Weights of a small image super-resolution model.
Model: 40-pixel images, norm layernorm, activation elu, widths [96, 192, 192].
Training: normuon at rate 0.0098, 5500 steps, batches of 48.
Data: 61250 training examples, 4.3 epochs.
Rows from block 3 of a small image super-resolution model, named by matrix and row number. Rows with one number belong to one channel. Each number is 128 + 24 x the weight over its row's rms, rounded and kept within 0 to 255. All counts start at 0.
After each channel's rows are labels from the 100 images, of 14976, where the channel reaches its highest value: "colour at peak" is the nearest of a few named colours to the mean colour under the peak. Only what is clearly more common there than usual is listed. The data: simulated grey scan slices of phantoms with and without marks. In brackets: how many of the 100.
# convs0: first 3x3 conv (model.enc.1.1.convs.0.weight, 192x192x3x3, each kernel summed), inputs 96-191
# convs1: second 3x3 conv (model.enc.1.1.convs.1.weight, 192x192x3x3, transposed, each kernel summed), outputs 96-191

convs0.190 [115 144 130 138 127 133 118  94 166 136 126 121  82 162 132 126 141 164 169 121 135  99  98  88 111 115 171 180 110 122 102 143 130 115 126 145 165 179 107 150 126 158 122 124 149 133 131 135 123 133  70 121 120 154 110 114 115 159 111 104 133 100 140 136 127  84 195  93 131 123 133  89 108 129 120 162 138 103 104  57  75 133 137 155 109 114 138 138 124 136 147 107 150 147 123 145]
convs1.190 [137  72 147  97 155 111 155 142  94 159 126 148 145 103 101 120 102 153 112 147 132 156 143 142 159 104  75 122 123 122 147 120 125 155 169 103 120  91 129 138 178 110 186 139 105 121 135 145 140 103 159 175 134 104 163 159 141 116 149 144 122 125  95 136  74 127 162 172 118 176  97 152 133 162 161 107 101 113  93 139 122 125 109 103 140 166 107 113 150 123 141 145 113 144 128 147]
colour at peak: black (63)

convs0.170 [139 144  93 118 101 162 102 177 135 158  98  70 106 122 154 134 163 127 141 133 124 127 156 118 137 140 155 118 152 152 166 121 111 116 115 133 122 156 100 128  51 127 123 154 128 148 137 115 131 134 147  85 136 117 114 153 104 137 167 123 142 110 150 139 160 123  79 108 147 120 124  82 133 129 146 158 137 140 126 134  91 136 182  97  83 119  76 118 113 130 144  93 139 113 134 120]
convs1.170 [102 124 131 109 133  91 131 119 129  90 139 191 139 135 112 120 113 135 103 106 132 145  88 153 116  91 137 152 141 133 107 151 123 140 161 157 170  93 139 131 179 131 130  79 110 140 109 148 143 141 112 157 124 140 101 120 159 144 110 137 115 149 137 124  57 141 178 151 123 126 112 137 151 158 109  96 102  95 117 108 180 139  97 154 125 135 162 133 139 113 129 185 111 159 143 151]
colour at peak: white (60)

convs0.110 [133 153 136 137 126 131  82 114 144 163 144 115 122 102 173 122 166 114 116 133  98 135 147  59 153 140 121 118 131 125 124 150 139  80 111 108 109 150 132 155 143 120 146 164 162 137 120 124 146 147 176  97 182 132 153 111  85 148 116 143 107 139 124 121 133 156 125 139 127 108 128 138 135 157 143 142 128 128 135 126 118 111 112 148 132 117 114 127 176 174 100  98 125 160 142 126]
convs1.110 [ 83 118 150 131 126 135 166 165 135 112  81 162 173 114 115 133 113 138 176 116 156 128 110 176 109 146 159 128 118 150 162  96 131 176 129 119 130 125 146 137 122 150 127 105 139 120 139 115 117 130 129 156  61 138 115 130 173 139 154  95 153 130 147 121 126 134 178 112 135 150 156 147 104 152 119  76 120 143  93 130 137 110 163 157 135 158 152 161  98 125 116 165 116 125 112 107]
colour at peak: black (97)

convs0.149 [152 160 124 123 119  92 100 134 101 162 114 145 152 161 112 109 136 136 114 107 154 123 130 108 159 117 130 170 155 178 180 157  89 129 130 104 141 124 139 136 112 171 109  96  86 129 115 125 112 199 111  84  90 117 120 129 135 154 103 100 115 138 124 123 106 141 155 109 135  96 137 124 168 147 127 110 132 142 151 140  81 136 123 134 126 135  98 119  92 122 139 110 107 116 148 129]
convs1.149 [142 138 152 119 164 164 167 129 141 113 141 115 115 144 117 163 131 138 116 193 106  97 120 127 114 144 115  99 147  83 118 115 188 120 129 123 125 148 131 127 134  96 150 175 166 125 163 166 129  92 118 145 123 122 110 119 110 129 153 125  99 105 128 153 130 113 145 154 142 158 134 149 123 123 147 125 147  99 137 106 144 122 137 136 146 125 139 145 140 151 143 198 146 110 136 176]
colour at peak: white (39)

convs0.1 [160 144 147 152 171 109 148 169 158 157 117 111 134 144 165 133 162 104 136 109 127 120 166 112  99 116 121 132 142 140 125 137 125  89 149 142 111  87 126 111 108 102 105 140 118 121  91 167 101 143 110 109 173 144  73 143 111  87 142 146 161 147 152  60 150 165 126 140  99 139  98 134 101 108 129 124 119 149 116 146 121 106 139 115 109 108 140 166 118 119 116  83 128 130 111 163]
convs1.1 [ 83 114 125 108 106 160 133  83  75  85 169 145 134 127 136 136  93 150 133 152 107 136 124 122 134 108 123 103 110  90 118 149 126 155 134 159 126 169 130 140 142 126 155 145 121 114 164 115 143 116 162 124 129 114 176 165 144 180 101 124 101 119 102 186 118  80 154 136 129 117 103 109 128 145 123 144 128  93 159 124 155 153 149 133 144 116 152  79 137 116 123 156  86 145 144 100]
colour at peak: black (50)

convs0.160 [143 169 125 112 118 125 123 134 158 110 140 116 122  52 125 143 153 129 139 122 117 134 119 144 144 204 141 144 121 132 130  98 142 123 172 148 146 115 149 114 141 133 113 113 135 162 120 121 166 124 149 126 134 129 116 139 147 108 133 114 125 106 133 102 173 109 141 143 133 164 127  68 176  98 171 126 151 140 122 122 105 155 120  94 164 133  95 133 107 110 145 141 153 127 104 133]
convs1.160 [ 91  83 124 138 105 129 123 124 105 146 118  98 150 157 142  70 103 126 103 127 102 117 130 133 106 115  97 143 153 141 152 162 125 151  92 136  98 143 130 115 107 112 124 166 103 124 172 135  92 134 121 183 124 105 140 135 129 127 180 120 123 177 107 138 135 118 166 129 137 100 135 136 120 119 109 122 119 115 159 116 150 132 149 187 118 133 161 144 147 160 123 160 108 145 174 105]
colour at peak: black (68)

convs0.177 [118 147 153 146  95 167 140 168 161 119 136  89 146 174 111 163 136 146 124 179 134 163 162 134 133 152 118 128 119 144 138 124  84 104 181 127 134 135 163 136 131 124 135 134 141 145 160 133 115 154 122 184 133 201  90 155 121 140 121 161 102  86 133  98  95 137 139 127 115  83 109  89 136 106 121  57 135 151 100 138 141 153 113  82 131 139 115 145 130 120 178 141 130 113 130 136]
convs1.177 [155 142 105 136 142 144  95  84  96 154  99 153  93 136 150 110 121  85 140 104 124 127  95 102 147 156 143 140 105 121 138 178 150 147  97 150 111 103 136  96 135 132 137 109 118 127  73 153 133  85 142 132 139  76 172 127 122 115 120 136 161 157 114 150 172 118  98 124 125 168 137 153 140 147 123 158 154 140 156 131 147  87 132 140  95 118 113 117  94  92 143 100 115 111 151 121]
colour at peak: black (45)

convs0.28 [157 137 147 105 118 177 176 124 116 108 140 119 111  79 145 102 146 118 142 119 134 113 124 132  85 133 135 110 116  73 144 146 120 117 165 128 143 140 120  67 129 119 155 125 149  80 122 156 146 189 174 120 138 157 117 123  91 114 113 108 118 120 110 117 118 142 159 114 132 114 122 178 179  97 141 121 105 150 141 125 117 142 107 158 121 115 110 118 153 144 131 176 127 130 111 127]
convs1.28 [109 113 137 140 145 143 150 101 156  96 161 143 105 198  74 121 124 124 123 144 125 151 137 131 133 151 121 139 132 158 117  80 147 107 106 132 154 114  94 171 110  98 117 125 124 143 142 137 120 103 123 120  80 116 131 160 175 180 151 118  65 164 185 141 137 159 103 155 138 137 134 147 100 118 125 126 119 127 116  97 124  90 168 103 128 133 122  81  91 111 110  98 147 114 122 128]
colour at peak: black (83)

convs0.83 [132 124 134 129 123  94 127 108 109  94 133 115 104  69 149 151 110 142  96 120 104 155 147 124  78  84 125 108 133  87 116 135 140 126 132 126 154 111 120 122 136 127 106 141 126 135 108 143 118 116 123 192 136 118 127 139 116 153 158 121 132 110 128 124  75 105 110 123 102 147 128 142 117 118 175 150 139 120 166 141 121 124 134 105 113 127 138 104 117 141 116  47 106 148  88 171]
convs1.83 [137 126 130 151 100 135 146 104 153 156 133 162  95 151 126 130 146  78 158 144 140 143 101 117  93  84 147 132 117 114 142 109  79 118 107 141 137 100 145  92 109 146  99 145 103  79 140 131 145 180 139 112 172 135 127 141 143 126  86 133 150 157 110 138 171 155 154 114 119 102 107 108 118 156 112 128 128  96 141 128 138  94  97 132 163 102 135 118 143 136 105 176 140 102 156  95]
colour at peak: black (38)

convs0.99 [109 130 108  80 104 141 120 109 136 125 115 128 152 162 123 156 148  94 113 141  95 109 164 118 142 141 102 132 120 123 218  92 117 119  79  88 115 146  74 124 113 140 146 135 134 116 156 103 110 137 126 111 114 113  80 103 155 147 110 104 104 118 131 200 121 113  73 111 115 109 155 162 102 195 147 139 143 152 150  95 115 105 148 108 117 130 115 129 104 131 153 181 122 146 136 149]
convs1.99 [168 170 121 131 164 122 153 121 131 125 127 152 100 134 103 115 105 152 136 128 164 129  87 149  96 113 161 140 120 160  52 140 140 106 168 132 164 104 141 148 132 129  92  93 144 102  99 147 116 138 135 134 143  99 140 116  97 130 141 140 143 113 140 120 146 134 134 139 137 114 101  99 123 104 134 155 123 132 138 120 102 150  76 105 148 102  93 134  98 153 118  84 115 121 105 132]
colour at peak: black (54)

convs0.130 [118 129 106 113 100 139 164 164 133 123 116 146 110 141 145 111 129 152 113 130 156 117  99 110 136  92 165 142 169 106 141 125 123 117 111 149  90 157 165 129  60 122  98 114 145  84 137 148 137  58 107  95  86 132 122 118 104 136 100  81 114 136 121 179 137 132 162 110 143  77 152 127 131 126  93 135  92 133 162 118 182 100 150 135 131 154 113 108 167 140 131  89 106 147 164 142]
convs1.130 [128 110 150 120 158 114  94  95 155 155 109  76 168 176 121 145 141 147 120 131 112 139 126 131 127 134  72 114 139 154 146  93 127 131 130  68 188 138  93 144 142 135 147 147 119 150 137  82 133 190 158 180 115 103 111 133 140 114 120 166 114 152 145  72  98 101 122 147 123 138 130 136 136  86 140 114 125 124  89 120 121 153 103 143 146  95 145 163  91 125 113 138 125 115 101 122]
colour at peak: black (42)

convs0.46 [126 141 143 132 166 127 146 121 131 144 121 164 139 113 113 144 184 139 137 139 122 101  94 177 161 105 129 137 129 108 130 128 123 124 148 166  91 117  79  93 164 112 131 135 173 115 108 142 124 143 126 125  84 138 161 135 120 150 138 135 158 107  92  82 107 104 162 107 135 122 147 133 140 172  87  93 129 123 160 134 125 151 115 138 145 107  77 123 119 120 135 130  83 179 131 113]
convs1.46 [119 128 125 145 123 117 146 119 155 115 148 174  60 124 130 140 102  73 153 170 119 117 136  88 124 156 140 125 126  96 120 162 138 156 100  99 142 134 112 144 102 161  96 137  95 108 156 146  80 121 128 136 125  76  72 134 160 112 122 144 102 164 147 139 181 165 129 135 111 139  97 135 121  92 124 149 134 135 125 135  79 118 126 134 152 103 130  95 112  95 143 120 173  64 136 169]
colour at peak: black (70)

convs0.184 [112 112 122 120 125 181 144 109 161 137 156 157 103  45 122 122 120 165 116 112 134 152 144 114 102  94 106 161 127 150 151 170 121 129 134 120 155 155 119 150 119 132 146 140 142 124  97 127 164 150 140  97 122 145 201 125 129  79 107  96 138 117 143 155 111 151 131 144 128 122 118 104  94 174 119 170 137 136  98 142 114 131 131 141 156 103 135 105 156 134 122 107 136 122 104 117]
convs1.184 [113 115 171 129 102  76 161 126 111 119 136 138 135 150 129 140 150 111 121 173 110 107 122 109 123 146 163 164 166 144 135 157 107 131 110 136  91 115 139 129 151  64  83 142 142 100 168 117 109  87 148 153 127 126  98 158 129 166 146 130 129 124 107 143 144 120 115 107 130 152 137 154 178 100 123 126  86 114 172 113 111 119 161 125 149 144 137 127 108 136 113 124 162 111 126 150]
colour at peak: black (97)

convs0.79 [ 96 114 108 137 136 127 141 133 127 125 149 177 137  81 121 103 136 115 115 108 113 126 121  86 134 105 138 126 122  37  99 161 102 182  86 131 128 114 115 119 129 156 132 152  94 165 123 159 108 118 159 161 137 145 192 117 140 107 163 110 113 120 111 135 122 117 140  84 110  95 131 100  78  98 112 124 143 138 111 135 159 120 128 115 138  90 126 107 133 125 120  83 120 182 126 149]
convs1.79 [124 143 155 138 185 112 121 130 141 170 120  90 140 162 162 134 134 121 136 135 118 142 125 136 136 106 110 150 133 173 132  97 113 103 153 131 116  97 132 119 121 114  98 119 111 125 151 111 158 184 103 164 122 139  73 130  98 130  67 122 117 126 153 120 119 133 148 154 132 172 125 125 138 144 162 130 102 145 104  98 115 126 142  97 146 159 165 208  92 137 149 153 137  96 113 138]
colour at peak: black (41)

convs0.108 [147 142 126 154 142 166  76 116 142 104 101 156 105 136  99 151  96 127 136 125 146  99 120 150 117 153 117 141 117 130 132 142 139 118  92 142 139 145 144 128 120  99 141 164 137 119 109 126 116 109 136  91 104 108  80 140 149 143  90 160 114 146 171 182 142 129  53 109 163 113 132 203 156 130  97 136 132 120 130 130 125  68 139 148 120 144 130 118 130 113  87 111 130 146 159 142]
convs1.108 [129 119 117  78 128 127 189 134  79 158 108 116 165  85 125  87  93 161  95 138 122 135 128 126 140  85 101  92 100 142 141 112 129 111 186 114 126 143 124 142 147 163 146 100 171 135 128 121 101  97 141 148 146 114 186  98 121 113 141 127 132  80 127 133 108 121 180 121 102 149 117 114 118 138 144 117  98 143 103 156 126 179 129 135 119 128 133 126 120 123 182 136  96 125 114 125]
colour at peak: black (74)

convs0.31 [126 100 141 114  98 118 106 119 122 120 147 141 119 130 161 117 106 118 129 155 154 127  91 152 178 169 143 110 143 187  98 148 112 107 115 153 132 127  92  77 108  95 133 112 152 140 114 153 135 136 129 122 107  97 141 104 145 118 140 107 118 148 133 123 127 115  73  94 120 160 148  74 122 154 160 105 173 122 141 134 124 116 139 137 106 133 158 116 114 127 153 135 130 149 146 177]
convs1.31 [144 182 105 130 153 115 153 132 123 146  89 126 168 117 124 140 124 120 116 125 111 111 146 143  99 103 127 131 107 124 161  84 125 120 135  80  97 139 171 137 127 170 143 135  99 101 120 107  73 106 135 124 156 144 148 136 117  70 115 165 170 127 130  91  98 120 226 120 134 117 114 168 100 158 122 123 105  94 107 135 143 127 121 145 138 123  93 120 140 123 112 159 149 131  99 110]
colour at peak: black (99)

convs0.61 [ 96 100 155 160 151 130 134 118 159 158 127 150 106 158 149  91 148 154 159 159 165 131 120 125 136 150 106 156 114 103 128 110 107 145 106 148 163 177 150 121 134 132 149 148 140 108 126 160 133 126  93 116  96 184  89 149 109 138 107 121 122 141 130 133 120 159 170 131  97 129 151 128 104 108 142  90 119 121 122 137  91  92  97 153  86 124 166 141 153 135 112 106 112 146 129 151]
convs1.61 [222 138 127 120 138 155 134 120  73 161 104 119 167 129 115 140 111  71  87 119 108 112 143 108 146  98 105 116 101 141 136 164 160 103 128  94 102  76 122 136 101  95 111 148 120 142 144 113 142 118 174 149 133 123 169 128 112 126 125 134 143 129  89 137 152 123 119 120 121 143 150 137 156 138 115 137 136 129 129 174 176 131 149 141 143  96 136  93 119 112 137 139 140  78 143  99]
colour at peak: black (49)

convs0.114 [133 124 140 126 119 172 194 107 147 129 127 167 114 129 156 116 136 126 145 155 109 123 145 132 112 161  84 103 105 111 122 143 105 125 129  92 152 114 117 127 161 129 173 119 121 131  95 101 131  83  99 183 159 166 158 125 140 106 137 145 134 129  94 164 139 136  73 112  98 145 146 111 162 168 156 123 133 128 121 144 134 154 109 115 130 123 105 123  95 118 172 119 114 129 121 107]
convs1.114 [135 134 125 148 120 144  47 166 136 181 137  79 130 196 159 127 109  91 142  75 152 114 115 161 115 149 163 165 130 145 194 170 114 113 132 133 122 113 102 118 129 115 123 128 136  94 115 108 140 126  79 150 145  86  99 105  91 110  88 111 134 148 146 113 121 138 146 137 151 115 105 156 138 149 121 131 122 150 121 129 164  93 112 105 109 108 144 148 129 120 113 187 127 137 109 143]
colour at peak: black (80)

convs0.180 [ 91 108 107 123 163 114 178 157 121  72 135 162 118 110 120 139 136 148 162 136 161 154 132 144 113 117 131 123 150 190 127 127 113 136 129 116 121 138  94 136 108 102 171 154 143 127 114 163 111  97 139 116 137 110 119 117  74 120 110 136 146 106 114 154 115 148 121  91 149 128 129 160 155  84 117 150 143 102 106 115 127 149 110 153 150 141 179 110 135 167 109 172 164  98 120 130]
convs1.180 [140 128 160 122 108 140 103 130 128 181 130  97 171 140 150 134 145 107  90 105 156 117 112 125 139 133 101 138  95 113 138 120 125 129 113 123 117 128 162  96 146 154  99 128 123 118 112  81 132 170 147 134 136 138 134 139 137 142 114 180 150 138 148  98 119  91 136 173 110 111 143 150  90 153 152 115 113 143 126 130 133 152 118 118 119 120  93  94 130 106 118 151 105 163 136 103]
colour at peak: black (48)

convs0.91 [162 147 115 162 171 139  81 165 125 122 137 119 121 194  88 105 132  95 124 127 139 116  99 109  93 117 155 126  82 113 100 107  87 131 112 130 123 125 140 135 160 127 167 126 141 134 105 115  79 140 148  80 101 101 101 100 134 153 141 101 172 135 117 174 155 138 168 150 124 126 114 129 120 119 136 142 111 162 137 127 109  90  94 153 171 145  83 139 156 110 103 135 118 136 101 159]
convs1.91 [122 151 111 128 128 150 142 128 135 103 126 171 133 101 135 187 155 149 140 124  91 125 154 103 146 139 113 140 164 129 122  91 171 133 160 118 156 112 129 122 100 158 139 101 146 131 141 144 159 108 127 146 147 145 161 122 139 115 104 100 102  96 148 120 110 122 101 115 126 155 112 154 138 161 151 139 155  98  87 116 162 200 130  69 106 123 161 127  82 160 143 148 131 108 133 139]
colour at peak: white (28)

convs0.92 [147 122 136 159 143 131 123  99 104 103 147  59 105  81 154 130 123 138 136 122  71 153 146 153 136 118  83 133 121  74 136 142 118 127 140 142 118 121 133 158 121 145  99 147 110  88  93 137 156 153 160  23 117  94 109 152 121 165 130 136 143 128 145 102 106 136 110 141 147 103 140  87  91 145 106 118 101 102 182 129 112 123 154 118 167 107 118 134 142 139 115  89 103 132 123 133]
convs1.92 [122 111 131 102 149 116 133 156 155 150  96 170 102 116 103 148 125 126 171 112 140 104 128 152 158 113 128 108 107 162 135  64 158  94 116 113 104 131 134 104 137 132 181 126 151 149 170 109 113 105 105 148 108 111 133  97 179  91 110  94 146 122 153 167  98 127 164 131 121 146 119 150 114 120 157 159 158 134  85 110 121 117 132 124 116 153 129 153 117 142 100 150 135  87 116 144]
colour at peak: black (100)